A small sound classifier, trained from scratch.
Model: 5.01M parameters, log mel input, arch swin, depths [3, 6, 3].
Training: 9800 steps, batches of 192, held-out accuracy 100%.
Data: 39062 training examples, 48.2 epochs.
Rows from block 8 of a small sound classifier, named by matrix and row number. Rows with one number belong to one neuron. Each number is 128 + 32 x the weight over its row's rms, rounded and kept within 0 to 255. All counts start at 0. Numbers have three digits each.
After each neuron's rows are labels from the 100 clips, of 14976, where the neuron reaches its highest value: "top examples" is what is common among them. Only what is clearly more common there than usual is listed. The data: synthesised imitations of 52 everyday sounds, one a clip. In brackets: how many of the 100, against the usual share in percent.
# fc1: MLP up (model.blocks.8.mlp.fc1.weight, 480x160), inputs 0-159
# fc2: MLP down (model.blocks.8.mlp.fc2.weight, 160x480, transposed), outputs 0-159

fc1.429:165108053131160092110165138124146123132160148140125087100120137163159111153093135096178175162113107133079084075125135065102098111129109159178149140155164094189084154130108079086084212151131170130116114133107122069101139158143107107114121122118177117123188159122129171142156084096102107095145146131204076096063140116126173161116129099138135119138156119137126071153143173108117131192097136048131136156165130118182105109132152107119178072096104174207178162111131109144098070126130147
fc2.429:166134093107096149123166169112057145133089162077173127154090100093077124194112123141195120185146107149101103132096112118150036064145135110137100111178138131131108102117127194075126133181130124166117147138105155064107128123119118108162125164176069168172173132144129153131092125057175133160125135145103101077074149138100099144149070081115153177133151119130122134113129108123154174188165136125117177111062088153120143122129081120097150153077144116169196111164120156134093142130113180
top examples: household (98 vs 18.8); clock ticking (75 vs 1.8)

fc1.133:088101109114154163094104095086122093186128123174107125137120117129130151105138141089145089142122137140172157112139155107068125050169180103142075148155154159121059115148105067182054170150082151191140127107064162116165127098077154078113146133129154177124133184108086180108120092087158159173139112139132119181146120099140239163134131129157144109133145114132155154123159061100120151080114115158130103132097183139110112144154101135114103124176196155149131124098086153139138107060113115
fc2.133:196173181163102140166087158101087185091094136105094124151199159158156130139122088132190154137171099096101174096062169169124165120191119099124143115107112107122130167106081065129105143082174092098146114098171137167135080094119120083114134131089147152148129119108133088138069105132138121163165087109135172097169146127142145104101131098121112068158077135177121083142104091216163088094145208110126112106137093146120139155137110137097129143144138127124108149054132088117183081106142111
top examples: people (64 vs 15.3); laughter (42 vs 1.9); mooing (29 vs 1.9)

fc1.41:104154143138097176105129042099109148109164107152152100113127116160159139126149093167204117115152142103131117144139049108169096104123111106144116116111098090134117191126172121139086161095043132125103163111146117075170169152103093119100192183086142179049120096110117183088163136160132120170115150134142168059169151107140132091133100143095115118148118124151101130116156114153092180105181151153108161177191096117191086132133146163083129085168135081112134154143125187072111157125095125
fc2.41:114105117151120128155136146079130125148130138144149144129115149148161158112185085164148145103109129123151126183132083090137117136148120129133164149096120135118091145117160142063107087191119115108150061169122113094150117106166106125181142141162137166091150153209153126141090146167128114133040086147131148117069142144208078137166166125143185123212136055074161125149127094163071081146093149125057126157149145147080079097076113086148153075138096066135162160114139069138145120111150090
top examples: spray hiss (27 vs 1.8)

fc1.315:131095073162140147101054133119136143117137132139167096127142129165184169175148106130138087145150158145109082089138133123149136110163155179092134117118120148090108111172134080100079119056139075177165137092124145111171097094066145130087122144122074084122114136184138132190114144100140160128152150143145117174076183135136085152167149130155126129123129099073194135118085129124174147102095066135046078123112162081123130146104148078169182122183139079106120187144118097139166057173162155
fc2.315:101162127067073093136147119155120079115107154144141090144174098164198085141125165146127111154099106148077173143161105156127175081138083144134184135108135147149167141125138121154125130167115147145101135092193161144141066107124112128126103178090125047104125130171155109144191144153163115112099069144151158070138094103127032141120174137112103136209108129103111143109071055152078155138090103147111086101107116183130121176138059177095136177141114159129131106108143092109099149171131124
top examples: waves (50 vs 2); nature (50 vs 13.4); thin (high-pass) (30 vs 12.1)

fc1.373:149173106150098168192054136108109125116109098101151105198163112135145137118055096098104100141095141116132121107104145104141093125113090089126126107077137128108129183098099116180060121117136173152160144146086146130126137118150104184119152119120139152136185186170127090094110173118126121197119086109205113128122178108125162132147135140128163136185135127077117082174065058130161139111065127115132118203108137162105114187148079125209125149153131099092172125104142127171113116089161072
fc2.373:110169139169141140199157141080086170097094149164090136181144128131123108111128134127128092127131162099116092135163142159142119141142138149143133085122101149213159101097089096160184124055159118077087113121107069088103076117146086152160142094110174150099115105154102157192178152101138098130136108091122174107183164212142126094094135102106111074175127130108131127136195153099141145101091120132109104118077158120177179027128132114142214107100138122100130115132136151109068145146117102
top examples: pink noise (50 vs 12.3); animals (36 vs 15.6)

fc1.196:153106138146134117144166176095135130060105130099144121155074143164125172115063159186140099088094177147156098177132107164164143133140157147153110121088126118182137137105107186117147147131161080135105215114078136099159091108134113216097153083151115150143122149165087115092115149176114074148064118081140130189111156132147116142126147054141120077142145122103137178114120137078107120141089151098154107154161149051102173104086159127092121168088115173112141102102088052139182129115159142
fc2.196:162119137142106119154127051093141119155122105113086109085179120140143142148144096178100159119105112115126185149138079130078051127144105194189122164117090161140084176108142158071147135112116115161147067164107114091186078143127085117140083127176116089063115076072127133140082149110128126169143130072147152111139117050182166108134136067094171108153151098162180134124106106113173132164128117146170103131145138140088083126177140073111134088113155084115112165155180182156122099132156163
top examples: waves (37 vs 2); nature (37 vs 13.4); whoosh (29 vs 2)

fc1.382:114133180138045096122080134142110169111112151154161128090155151093102125081068208107088079139107168136115091108199151135109117163157116097119110129189116094146093180112106150127100124104181092114080167165088107135123094072130138134140161106163183117145135110124083159102090134156147147124122157084153125120130186144179159099168130080174125112149173159157134113132116138089125180164153159139126093053124101056135103124199161105133096139203171122071162117120110126172116111127073137
fc2.382:182128167117142182156130139070145166092098132065088120137088093126164170088152100219120116131175060189054106165084078140105128140094142145107127138110139099137153109116188133095137116091082186139075143203132133131110130131104074110146129127164173130157097122151044125117084113125118106127099125110177120080142083082201168119177163143117130121119177141107102198137176116117139099147141144079178138131107134149157112136143159124070109110083146153160089127121112122111149113142139175
top examples: waves (81 vs 2); nature (81 vs 13.4)

fc1.162:144147119127082160148103122149104151113138073133101080145158147154159132118131057128122103118123140089155128165072089128148125121080150088170140102136109153140152125138083094180117146163127178114164103111119114114062197111158088148110132108128102147212064164170114083156133097080121123137096143132128146141118179152093180128112146087136107095159183134160091085175127147082122166093123072165073136161115150225174142102081115166211101093160117164075137099145130098179106145150081141
fc2.162:204118125125112108159114168054093142140100099120099148098098101096150109133145083114175138131145115155164137079128136138094084197125153140150151134095086088141134056132094136105198158111150154085162112092168079135104073168164095119112199183136163181128130119122171141097080111058122085064110102114114118112167216150126126113157129151085077113134133154108126090102169171120144112150062109177086111135144164123175150176080111137157163153098135133096168084141122136141076111146110129
top examples: pink noise (63 vs 12.3)

fc1.37:075138120119120126135114104113171189137187077121102160146106070090140150157163132123092095165081129054089130120096104099155088163107064158167124188142092156127088107135185143088097113191119152117158113112171116150062186109162101136150130139143134165103104176141149155135064152068181143132087077161146129144122189105134133088147129121121128134122110147107105152157118161138147140095091105124111141098165107123124139128095081097158158175097034155175179080146112116197115126185163156
fc2.37:152130207132094143154125204062154186138067126087079146098147117093108081141071120063123084112119133113160160128157073129138130134130120112109170105103089094103093103107102082133178173149107119125150097162133130203168107102126177138130137162153110131101147109120149096105169152130156097164157154136114148126096160121111136091125097081140075172088142116181101137106142115166118136138156113146023129176181088163128189148118129138124164190160153079108061186125123116124090138087165117
top examples: mains hum (91 vs 13.1)

fc1.180:188101087067109114173088104156127129102147143129108092186116126150137048129108110156108137118123067107207156152081109137104144079158128122105073162103129124186141117076137162055118171150118146078096114094128059140088158156158132142105136173106154129136075118141078152084147128124168156163134132154192141110138145102183131137107112086117136155154150101129078164108123118122145107083183195129100134138216103113095116144166194120124175098157098116152162186130080129146104127170126175
fc2.180:066046164151137160079120129093089113118097138067122106155095149172144109122135134147148065108103115142130129153082105077128101112140146137097112117183087193137122158194075163103126141137154104156116183128186160051079095145123138110131107119120117101096137105153138107100111141129162206186150118150116114088129120177132046120105143093115147103131131081153105109124139136135124137162151077141178128084059196173117082098165092152131155128130154180190177126181157113119157142082099126
top examples: machines and effects (54 vs 21.5); sawing (51 vs 2); thunder (40 vs 2)

fc1.229:157079086196109134141153085179167160117215169099169141095127116124112128156119113115084119156106060128121118203076050103091143131141107119138097112166119098138154146150146092168141128134063108121148121110153132129102117178087110060139118107154104130094161073125096196205128068127172114093141142106167199145093170158108111119146102118100112105066106170135117125136151162101142138123134155094067101131128113145139150128127089154097191151106133142088116158156167108132154111126156219
fc2.229:083130073125109101157120106136129078151167099140120149135157198143122127140091108130123167151113064148106115148187180129109058134115082130064103115121150171117158155180132115142132107143181143083074124092125143133113167184118090086133192110136142090125141211136157162064151110136131160122092111092119162087204130204088171164101121110162136095160131137119105086197173049115142102077108169146175107113098121116176170133122136152106126111119135175110093076133143120134128129088126175
top examples: household (61 vs 18.8); zipper (60 vs 1.8); rain (28 vs 1.9)

fc1.303:093176127172126125130090186126129109116121183107060129182156094174139050165137162119125129112118103162087111072111110159133115088118221100134176155101113172101097118118105124011095137101091121110102138117119198144131124089115102119207115077073109126111103091113150100126121118180110127136168155151120122108070131111136099193138098162168133166121137117099161139146094169170107136143136110131123126135168164125130118106105119103175133106145188197113119162128153100193130101131196151
fc2.303:156185169148149129152124084120115178073122125099196086148085124117104129066150112136148123147157107158112090084092144144130157139140130106129145155134111155100089149172196130113092198140143140113159131091113143085122113087130143119117178185082118098125148094120210122158127169140162205147094073100103101112107150094140129114093071141185096148117133117092123129156176098084088137081079172146191125182047155118127153129138098120092138170176101181172177155092162101084136111129100113
top examples: helicopter (49 vs 2); machines and effects (49 vs 21.5); beeping (29 vs 1.9)

fc1.166:140068127157150094102087149150128171107085145106125088139152117154163119140088096144157113174130180163141142167132145166100173117030127080152169135090089109115073210123122120131166177133155144113142127140090096125122077130087034176118103180147171098138090108147142178110164096184105136107125148105050139130189139095161108079166121138125160117132155102135121122114174113109148156108117075171161123087139109081134161103127073115099127161182137125124093186157145175101122094098084164
fc2.166:095102133104105211143141161102084127141136149172179173147107135096145154105100051158176164107105113072122137148143119152151115114155162152129097141132147113134158112140091135127176130238139153101100154137201125161128123097138144094147116050103113128087105086169116103096099112093083149147136189139129071146100140070114121094112176163107131098136068191062154101152073116136103124094132121089150182132125133141144132141130126118102107110145128145192103092165085173143111144176167044
top examples: spray hiss (34 vs 1.8); sawing (32 vs 2)

fc1.138:082132145089168122129142077117103106178074169138120092135048166107195158184095187112190050156111095111103084102097142154166092158136121141117107118112128154108150150111161126104085139112156145141114178125131111129121146125116081130147126125136135142095131131154127130094101154152176126131073143159102126150104064090105175081050099151125081135133173096048142132163096163206149121134160120117104116121138068177123114134125224117113153143131093158193153139135144155114170081107138185
fc2.138:127135146174117118122103162139148147096076216128094181046087123102130147137140109140107103129193190172114139157147092100166120112120129163108076144119067096105138106062096139133083129117126109043131078145176136176139119111139154053157204094151073125215109105080137160116120182116143118108151132124125158128152130102124095056134096126119130100075083148130154166148136106141103072148124108123101116126107178172067179145134101156148148104177140089115124164141096167138129117155148134
top examples: mains hum (63 vs 13.1); animals (35 vs 15.6)

fc1.45:080170160146146155169123148143117137148076164172120161109172133091175155144144133092083020102106147155097107069084141147185122119129096169109075175123123184124130116094141130098072111116151139152125128112164117156167133100089162128167133123158139068075154124158108149106072170166144113128081093148136139143086042107128129113090112141127146133138154126067118140115121123132199132149137079142108118097118115140165151112138134113111237167152098125239143094166104094126129093136126146
fc2.45:140119132095109075107096112101133145155117149131071205129064149110168118204164104147138106165158115112113189163110098147133086109143110179117162142131064143084117102140164167120147138182140134105198109143143151174128143112167165097163167046132082122165106096077072122089131102121112156099139154171074124129139118106116105079152101073122092106112165167164117133150124147141202106148177094095046103069153114118138129179117126143155162123191092148122083112155136172155122107084145108
top examples: mains hum (35 vs 13.1); signals (31 vs 11.6)

fc1.355:111111159154118194209080122138081127134144088129093110090149120165152140124088124123119140108153098168069102132091121086122129109104155076144034157177096084136150134163101135179132094112100145186080093130123175119146137134122142136209087143112189140133109100163121121087144130115138098174116128057173091159080117146089163134187188158114139102119176169132151081123094131114157118127109102099090043132119115126164195152174187117162112142155108119148124140133172113174139139122128062
fc2.355:184107071129110098098167082144129138091145182126171107096131165140131131142128158115135106104116159124120117058145097195163133135127132195122118135169181134131142078127099175171119086106152099046163163166089153129105109141065151144152145126152154060128118050135146088136141130113143125121114162150098141147138113100052189128142149091097153087109116119194147134184143070110144158160103114149120113147119140086193155125068110082128103212162140154157129115104117198181111118120131073
top examples: pink noise (37 vs 12.3)

fc1.433:158090115143073086135158135113154126104143159176195068140109092115112101095128123146148218163107199118131157100124161160144136128129158135143062156112096139176078153098142106132132133140102135084114062127133103122131114138142111129150117074121184176127100148119128109146138069066102148157071100153095127124090144155123131183148095151051124151118147191104102111195075102081159188114134107149145137168120094097104124073206200135159104139122120151152126099131136166159116157151110050
fc2.433:093196095102146124127098150156057146137062132100129116136053113199162107119181157147144133108115113081169142111120156074127133160099169155101151061133110115136144187081095137131106131136113125151138163154074152134136093067093136112057112107117087129158167181109143166107082127125125135129150147110126130140106141053162157115124169143137133143174200158100145144157187149158096051144103195181118115088141106147124166135093102173076152121158104157103091172100112152149165145079085129
top examples: nature (58 vs 13.4); water drop (43 vs 2)

fc1.283:115122176110102137097164057195108151145155121060119115172125152083115147194133095117150092139117100151110120080180108134184076158136140125103116153120122173055143094137084174133107101165163188160132139136176151109081142183110079102128093079172161098135145164165157149097136113121180092141086079156141141146104176176112133067154136133136115091125136085116146173179069168092186139093079116122123124125120107103174163081160080120149122163091106158117145101094093104146126090178101157
fc2.283:147155132139133171185134197116181139130087098115126160103153111098170166157111110125141154105107134059147099148198096147179116162062113155193138088134128063173106091137136129123071089129190099107100086090122108174108153122148161134183121163179102175117125076177120100104161135078117124099143111078146093084133156118153188134169097071124103167103144150146081107133153151149089100125128120158101110154142131148064138185105150161138162155104162124080119132178069083102130121083172094
top examples: mains hum (66 vs 13.1); rumble (30 vs 12.5)

fc1.395:115157134114108139185085124124084107082104161177138104106122126160075098137191146149108084115162111119093161100099147128113131162059146081138104115024184149130141151152084109104104164134142134155080135123125197171173149142169141163084134135119163105100021131054128064150113143118100094124169101087209162122129157139143164210105132110093103125126191120182147100121126177111149104166144134149105142101178137078117106094117124137164149152129132121126099141147085117116103104144101150
fc2.395:115161190129067158138100130182103144161131141137105073152102119119077134077149180074101062152159118081107096087160089136156105076126159123138134121106091128102089084176178170135157104097113166084146106190105190137153135141125084139105107149078155138077137141107135113077170140120131114119118108110126098168106133090179137117122121125145140200153143133162134196115154041092125112160117156125138098125169130124084119132074092113177134170095179142064126167186147213136135103143106143
top examples: machines and effects (68 vs 21.5); helicopter (42 vs 2); laser zap (26 vs 1.8)

fc1.349:139147160123095136121120120139164062100172087115089102063114174121154125141103074134113114165054150084124129071124093141043098131089147079161154120122132089131148152123075147130148141121159134054162210117182095168098129109098102138140141187133176169122126138190135087160103105120168121100161129134088132171129179115181128180094178144109138155137155135105101144182112066125146135140081122118153169134163187129092107075106104154164161150131147115103082116092130082145143099150142205
fc2.349:145081088068113092098119149125044180126141108146128085096160126091160127132114171105138163153169033121099100236171048142177153127140149155113121089148119192077099130163173102152232138203156122096163096133114131115157122106179117169111124098176113085120105088082139130106103143132075113140111135137098103113121149137132111102153196091095145092151173097151109108138179137139126145136100096170094117176144137131121138127117127112147116115138137144149074100113165149125131166100155115
top examples: spray hiss (31 vs 1.8); electric buzz (26 vs 1.9)

fc1.329:117167161106120116176094148124133132102106066055128089122096079109123098153195077095114122178141092124119150069137159128192170074085117171098150162105066121096099081173113171123089105107144094128164134083133116117135132178125101146110094156146222127180090105128155065105075126162133087142111150083132121109121155093158122142136089157158144110154069152126168098095111176125095123114178135104140135098159124197140140083115121117111160137113151167183139177162176141155184119174113166
fc2.329:106099150060100182143131099100088125130135107066131119147115127112144135163090133135121136097150182082115085110095157101165206158165111092069132080098122175169094158096145165119125109108144154125138161101132090199146150087179145157130101157086155092126161098085117167132128088080154158195092131111168241091140104111137142128156137106061191092098113113109145142084116108127110177121114113110112167210117080148095141128156155144138116186112160179125134129156179124167154125104143109
top examples: mains hum (81 vs 13.1); signals (31 vs 11.6)

fc1.410:098119081222106080128158161205174095183133139134092139125141143066200148160174116127107115198129158140133092113137063171128153111133113168218120109119213135180064110145126141117117115106132109118092120126164161075169136115126099143128090151101191131117162099125064111172094091098157108096141115150107125164083110200099128096096119123154177113112111120113124119133152123108125155152134175164169098109127115168138125049104082092115134118128111112138128121177098103146091138136083107
fc2.410:081165087145170123138161102139122124158154129121120082086085106151114160112149121213134171150122158122081121099154138121103078127153131130161092046155159192149164134143137137140118146092115088103120097142101139072098068099122189139136064156121129101145152145077153113166097175113151129167155101160139101112125168170149115131151077144131167080158115099173112174135092155100168081156128078102126117170076157136193084164180177148090116113115196090131176130169133138051080090111107114
top examples: household (94 vs 18.8); clock ticking (69 vs 1.8)

fc1.1:087074104139190130138178129101122151134151133171147080120155138133168152129091127127145184120104097155097055122111096085108101083121130115165141130171081096092172057148163123113161176124082138115119129104136107156138120144160036129149103146169111132077076090202157129147131121151157142116165115072137179108086086083102168101132166091132140121102116058128126162145149196167071196178119121096125189161165187117144098152135089159151145124107114107166167125128073147175128142107116123
fc2.1:125124090098166134138143148126111144099150105131173157126137085098137137198076145113096123181126102147097163095079144150189106063159092106131179148091154110140154146193111125158108042174122117085161095162160126131149122102158075165196097146120087144155109091080183164185138115120137166182140137140118048129159115105097137169093092150120075121123069131179118077138162096199069128168125154119116165129163119117137139157132124111144100132072158126148114123162105152106093054119175134
top examples: people (68 vs 15.3); reverberation (67 vs 34.8); text has "reverberant" (67 vs 34.8); coughing (57 vs 1.9)

fc1.425:146112092157166103156117115132159141083134122114071107160124119097090107128063142120134141087234130120127089132156125075091125092122110104094166136159122050136085159121166162110124135214088095140143121077160117109123153119155188105186090173126117162159135088115147106056094154099113103115118125109166114183182145167154106166167190125153161175146123161048153144108126125141101122126125146132171105148138016086140120103137142134122104081138138118098122142154111194156130127126116186
fc2.425:144119184088226135134107180121171103175113142092158168147109148123114094132111082110114119150109115155118143121171106110115094148094127172198091149091102052176079150105171141111156145120070124107118080157161144087137118176117093141130112145139171123052167132168115159103134127140125148121107135096099046140090145181077085155121086137132187113137120128075149097111158126143123176156079137187176095092112141109094088084131149182114188204131140116143170128139158144145122170099130099
top examples: people (61 vs 15.3); speech (41 vs 1.8)

fc1.173:132163145137125093138109132149111091110017117121151086133121151067154143150117080126165126148120115111106072119121059163145132087096149173134144091147085134120110128161177162086076121115147152125123148109146193150156180115137161150118130066108144122143098134142178129143108144093154159142109144132200152130115174133121089116200124072188165114138177148108166167195107172145113110139154172085101119150058130114137085127163146075069102058132112099124104074054147158109134164171136146
fc2.173:116076191107153103127165170090119141144121159098106131201159093101119153071116153142092143130095155161164135114090119201134155140057060086166130157109151137142138089091188110180113108075107150171069165081125090151144162092142087160144112112121106115110145113145121072116063117138054131205108099136150136197163146121121158122157077134133084089090162161124085168166142128126162077186111111130098161140132138106102156115117162178109130130125147087173183152127123151133174138126173119
top examples: mains hum (37 vs 13.1)

fc1.250:112118142156132056110178158075161119158149075165156046120140134117161137128107093094154135126112075161090137085130142110167116113154108171179153166126103159134151111104110149100196145094201127120151180102179127162063130077154132125129129172161158143098087120141172047125167147081135097121202141088153178095085122116126162091163105107144135147129156075080187100139093136148157167117137144188106117107132097107140139071113089125108163088121050107114125101129137072166139136134163121
fc2.250:123124175087150149072110163111141140109121119070055142131131115079108042151153166160167137160169150093151112188073144081132125213130122113071178111119143147140140122214140152127107121137124182122168105128133096130098114063152099139151120127111076053081102137117182084149116151166098141161089158162133113166105161192110128119143096133163097096104210100119072148129147143124114102140081146109130149119124117134137125192163145066101118099106140166097103138114168182160111117149159162
top examples: mains hum (97 vs 13.1)

fc1.465:107141155039143108119106120210144108116050139136199150155083157109137138137102124084170120118154139071118197115140075139122150132164082090137117143146129106142141171179115149125129148102157119039111128144150126135145119108140113080171199090113134114152136122152150137123105125113127169108118200194132158171149125109107135116177140118119138127159135139128029123093069158130076071074148106075168179102103130113142128128109075107082091142152146169150120150184097139180099111112140085
fc2.465:126101076173141132119141098199119125103108157177100111056113128112116125173090081179145109098068107111075133123111176095187105153160161152142148188145191064083143085129153154159149156079192093103122097123105117114115134158118160154178116085123163113094085104161081145135124112164085123088168135169161156152144171140079098138102117083122127161151130188129161121066161085103142135107147118125153179106129151088085146113175081104158075173141186075173096130148174131128152118135126134
top examples: machines and effects (99 vs 21.5); explosion (84 vs 2)

fc1.242:121108035185119116176077129138075153151112135181145083124101144149126111146188095121129079102129136151136083134084149130096138121155182107152107145146119174177086112151153128075131146085146090168178153102102132092138172142124111063131147104123123086134108119091074143188151151152168131148149087149094127151122172090132110169162087180105136131162162095148084136108115100147129144166084143098107107096120140166085095185115125062164172198190125140085071119136123197140139053115155119
fc2.242:166114112070159156128127140091149141138136149128118144171133146129147109126138122092137062083164115119159086127163111101143188126159049199157157157135152136110142129064118119102074126138126102200124150117156169065146023093110143106177165167150098154104172135079150096097143190121111152131134106161166143127109159186126076146114170157124088093142158093141183092128057095119110178112127140189149105140124178075100105146149167167090109090140111102125146118164134070105111157128124180
top examples: nature (41 vs 13.4); waves (38 vs 2)

fc1.267:096194084143119078133114094152093070180131097153114080083138099165074157158145132121128079175101116167097118105118169124088140136133052130130132147111135116130124115089122072120174137137130098129109086151122119117150086143165143165083067108104136141129107126087080167044152191081145119162142160180137180128124200143118085137187070143155143163173147075140124140128072146121143156117097149101121083091129160130084126138162096194123225145157103167140118120148113157171145145134172129
fc2.267:122103133121068154166144106176188128089098169121077132158107150146121110143103082066114111165176156094154108102146144198176138103102185131119104100124114082139153154132123166100112132072130099161167114095091035165101126126114106128099144128163201132111095144195126152183118099102105139155132110129180110130053128163150117141121203144155088133074097116117130182103116108097087080143082182166191149153133085138149182144106145150138128078155158134110134133191078118099116098161126111
top examples: nature (35 vs 13.4)

fc1.237:084131127143158155107153089121137102108085079121121135199130142129120138134101154144084145171150188100075120157170148094100131092129080083156110134079147177117102110132120071102128113174142155138131076156071117160058171077125139147101120116146180180097114224179102106126047129155098116123101120118166098106168135095176095135090126099105104216137149127090141136104137198161135143120152123146133205174130077154160072121141119108129164166178125137132163125098131090148105112111133075
fc2.237:156111061147132150112135082145092164097137151112120107127134157117102128104153110088078113178113149148153106139146086125106138134144169112122158121148188095128084167142182133138161094134137198095109087195135083048177133115112141169119128124149210140149098172128144087141111186118163099121162120137108121079135159102241149073120162139154116113145112118121049154062167095126143132075144138114179173079126082148130116097098119109132154129134110124073132087141178050143121131122120186
top examples: machines and effects (56 vs 21.5); engine (43 vs 1.9)

fc1.66:117077156202139113098143047120138145084104070144142127182101127135154119140106146104092142130114116117075131064185156118109156153122121132154119169146126132166139092131045118103121182117093130124121138121094113151127129145103130127092165166144055151131179064099116120125138092170117099122147192146110185161114153081152154108078133190168082061212160214130153165124113170124136120081106139102109143133152090152146151108153131119070069133124089188149118152123125078104165125143158152
fc2.66:179058074187137130078089128180135104091140061166135118136148144121092135137130172093054145080125154149158102111142123148106140085169092156190157153191133151148130137108096180110152139094118130182146116108077061131137100123153081162084065129168132143143154159103149108076125154094115115108152113110161176156171104134118183114121097182162120086183100130154148152177138155134126062150108113096161136122162140168163109057137166097098129049120128122071084118125169100142134139131124097
top examples: people (52 vs 15.3); snoring (50 vs 1.8); engine (39 vs 1.9)

fc1.388:112131121171122133133062148154117107065091137138063094199135157127088141140153160052143152135189107174119152101165100078112131106086120129065127111167132128098094120113153105114152106137123111199069129088132212121169105111117098106166134155159160063095128170168087124154071155178098140148179148108146120131092081152180164142111157162151146119097135137116164105101107127134156176135144123106076106110186080071150171153095118157139132149145092149113167119082150143208122154111106082
fc2.388:178146164155128140150057136138072170113193122134128193108136153090109162106109139131089134196113182099104128121137107181116095147114068105109105128098149109111075098170109104027165091110120084122087102149123137143120170119065129171100122109144127130124088121144117107057143176118150095151190088202112044105114123155148149159139169095139173086130152155116130096102079152150115174082180131113128151137130146144092131125185156132088164107135137138139105158130137151058171133137126193
top examples: helicopter (42 vs 2); ball bouncing (39 vs 1.9)

fc1.235:143114109100177138134161118087114130095151101166151143221148125126174126079150048151189112069085112184146136112157113162159137066142079120089113103086105136116104080061121107119108104137113139058150152171140126132148111112087140107191098132109136180147126144159203080119102116132147156101190152179172135126167144124116120103106119175112138116102109119098174121084164145122110058122148183166161106155145134095185126078142086164126136082129112121128133144057091142121182137137184163
fc2.235:079114113153087144095144121169098182132105109144130130150167183124141145090128091076156104161157116126103130106160163147166111118126170119104214168062072164151095180101087154152081198138152117156050134089126139122157166146150123129099094134117157120053117140069137183144195210106120105136123085077123130152106138135194155117142128096164119151146098108069147079138169063145171183120126131138135098136183149105150101122134129103144140123108116124141147058141146170124085096080118121
top examples: nature (53 vs 13.4); thunder (40 vs 2)

fc1.300:118158176135204107079152133099138104151104145104117107168184140088148172120120136153090172092083101188076080148099106077179152103209147083077115166099102102163149144108104074161141178141117079139077150153187149094121075143120086137143102145152090121115064149100151121193101075137091118141154108158131103121139178164078092154116149141138173137137107032164190150185135117109130133143154143116125112125126110121158145093101097125163078098130098095124167120119116145154142161182124113
fc2.300:103073125092174113075143117155160161155146088148140103058182119088113177131170090160104138154118131157134114094120185132135116091088146111157129106087122092126140172113172163100120160171141182126196117165106107152125181132152200128140132121068169049112087101064091116096123137199180138142048170106118157081138073120128112138140144137116084103085120157071141141149126149108111166178130155162160166128137103145172082111129084093160140081148110144161125176155133094174130104143097153
top examples: nature (38 vs 13.4); frog croaking (30 vs 2)

fc1.64:176164139139124107184148078111112173169077125099154141113117147128135095133111122139133077178179086141153087116107132170113103143089127096135140184106165117078117119109126144112130190128102088177115143074085035153122198074130182107109146103131158158159119115132074143133142110098066138174110117161150148119194169132151141109184073095121164165180162089092069168061093144124068121052113135128091145110121116131135156117154127110154136146072134191147126118122124145135122121133134206
fc2.64:137178141175114107078117114125137119139201086117072116105120125070125147140075156141119106144083104169166156032117185171161092163121085071148133105132116177103103170149132180112080143090166132164130125092149092143064155114139183168140112113184178125115178095124132135106150145100151129155098163095144184167159120140084097143153133138129106151140083107090106122098108096119118172202169188167135144093088141132107138129198104111178156144159129098106110117110147168146160064072103127
top examples: machines and effects (71 vs 21.5); spray hiss (43 vs 1.8)

fc1.13:178097098107167144152092169141105103148067087142107123117090157126185097126139176149111047175118105103100117176115067131114142099159202096154108126163181138112125129164175126105109131132091141155143117175131159158095156145119131107138115191158129143162113130152130144066099112133156164147088097145160149084134101105098146147096148109146148136101115039145110104145137173136180152053121183060109057087057143131116157145102132182165136088172110176120109114175154099171110095090141161
fc2.13:123157103114142135112155090121096135150120164145183150166170166162168115181169131135105148127174151122160161193137117139082157092092121100137087145143114112127105100115161148120121136082132157084141170202114099140131073172087095083094097107093121171117132094132151062144077177120111187115146122000147129068146164172131125120171085166098111131147114132119097144106135097094131130151129076069091144088188113114158163106108156114190136057156143127100150105096117155178166144142109114
top examples: machines and effects (49 vs 21.5)

fc1.243:082139104221129124143131147124139158048153127123155095100150110127126138109122085047105116170133111131120100093123150096095139176157149102140197161103137127152030143140101083096133113160123083095122115122135147097159178175130094118167116140054133072151170105114160067157111132176169138110183077164169141123124124133132124104127105114158134179121084145155126123110094178143128137150087164181189136038095126148148195080166156066111072144146143147113142136167143115114147134123121124
fc2.243:122140122155101164096130224152140099119145187063133162143076115159103072095089121130145155100116129117146090093122078120060124113105147105132123147132096144095095097125131165140081113118129149146132083157099171124117117097133105150170164083110098177170164137132094136171142187121145173180158141130075089160136103255117093114148100139137107102138152099165160118153186116116092199118117121130134131151061179081120121103147184166133143161153129110186140128096129142154096124049115130
top examples: helicopter (59 vs 2); machines and effects (59 vs 21.5)

fc1.198:160097155109178162120076034176070111122151172131107159119127169118133125118068102129053143126089152151120048122156096099183131135113058135164112132175151131067144112167122144149107135116175134135156177091132113107108115125129103131141105124185114175155143039185152141135116135103113185123098083099112113105118162100070183166098126168106140175110152167034153171128127121187098110159117134142126147123091122150138172161078102128109175126111123165157105127114118126147183120086136147
fc2.198:134204136123067123086094045150146147116123098162131115148134104092083171154156191138156078136084122143145188112126117109159177112096106112167122138065091083056113144194142113111101106151178150073093078137113130105124212114103095089130155105107099117152172071134126099173153151094178114118192167164114125173154115070120111165093167087131156148124108090147156124150153191152165087088140132184109183152144138120115118099136082100113156116153119163105127092160129132081142118144150132
top examples: household (69 vs 18.8); zipper (67 vs 1.8)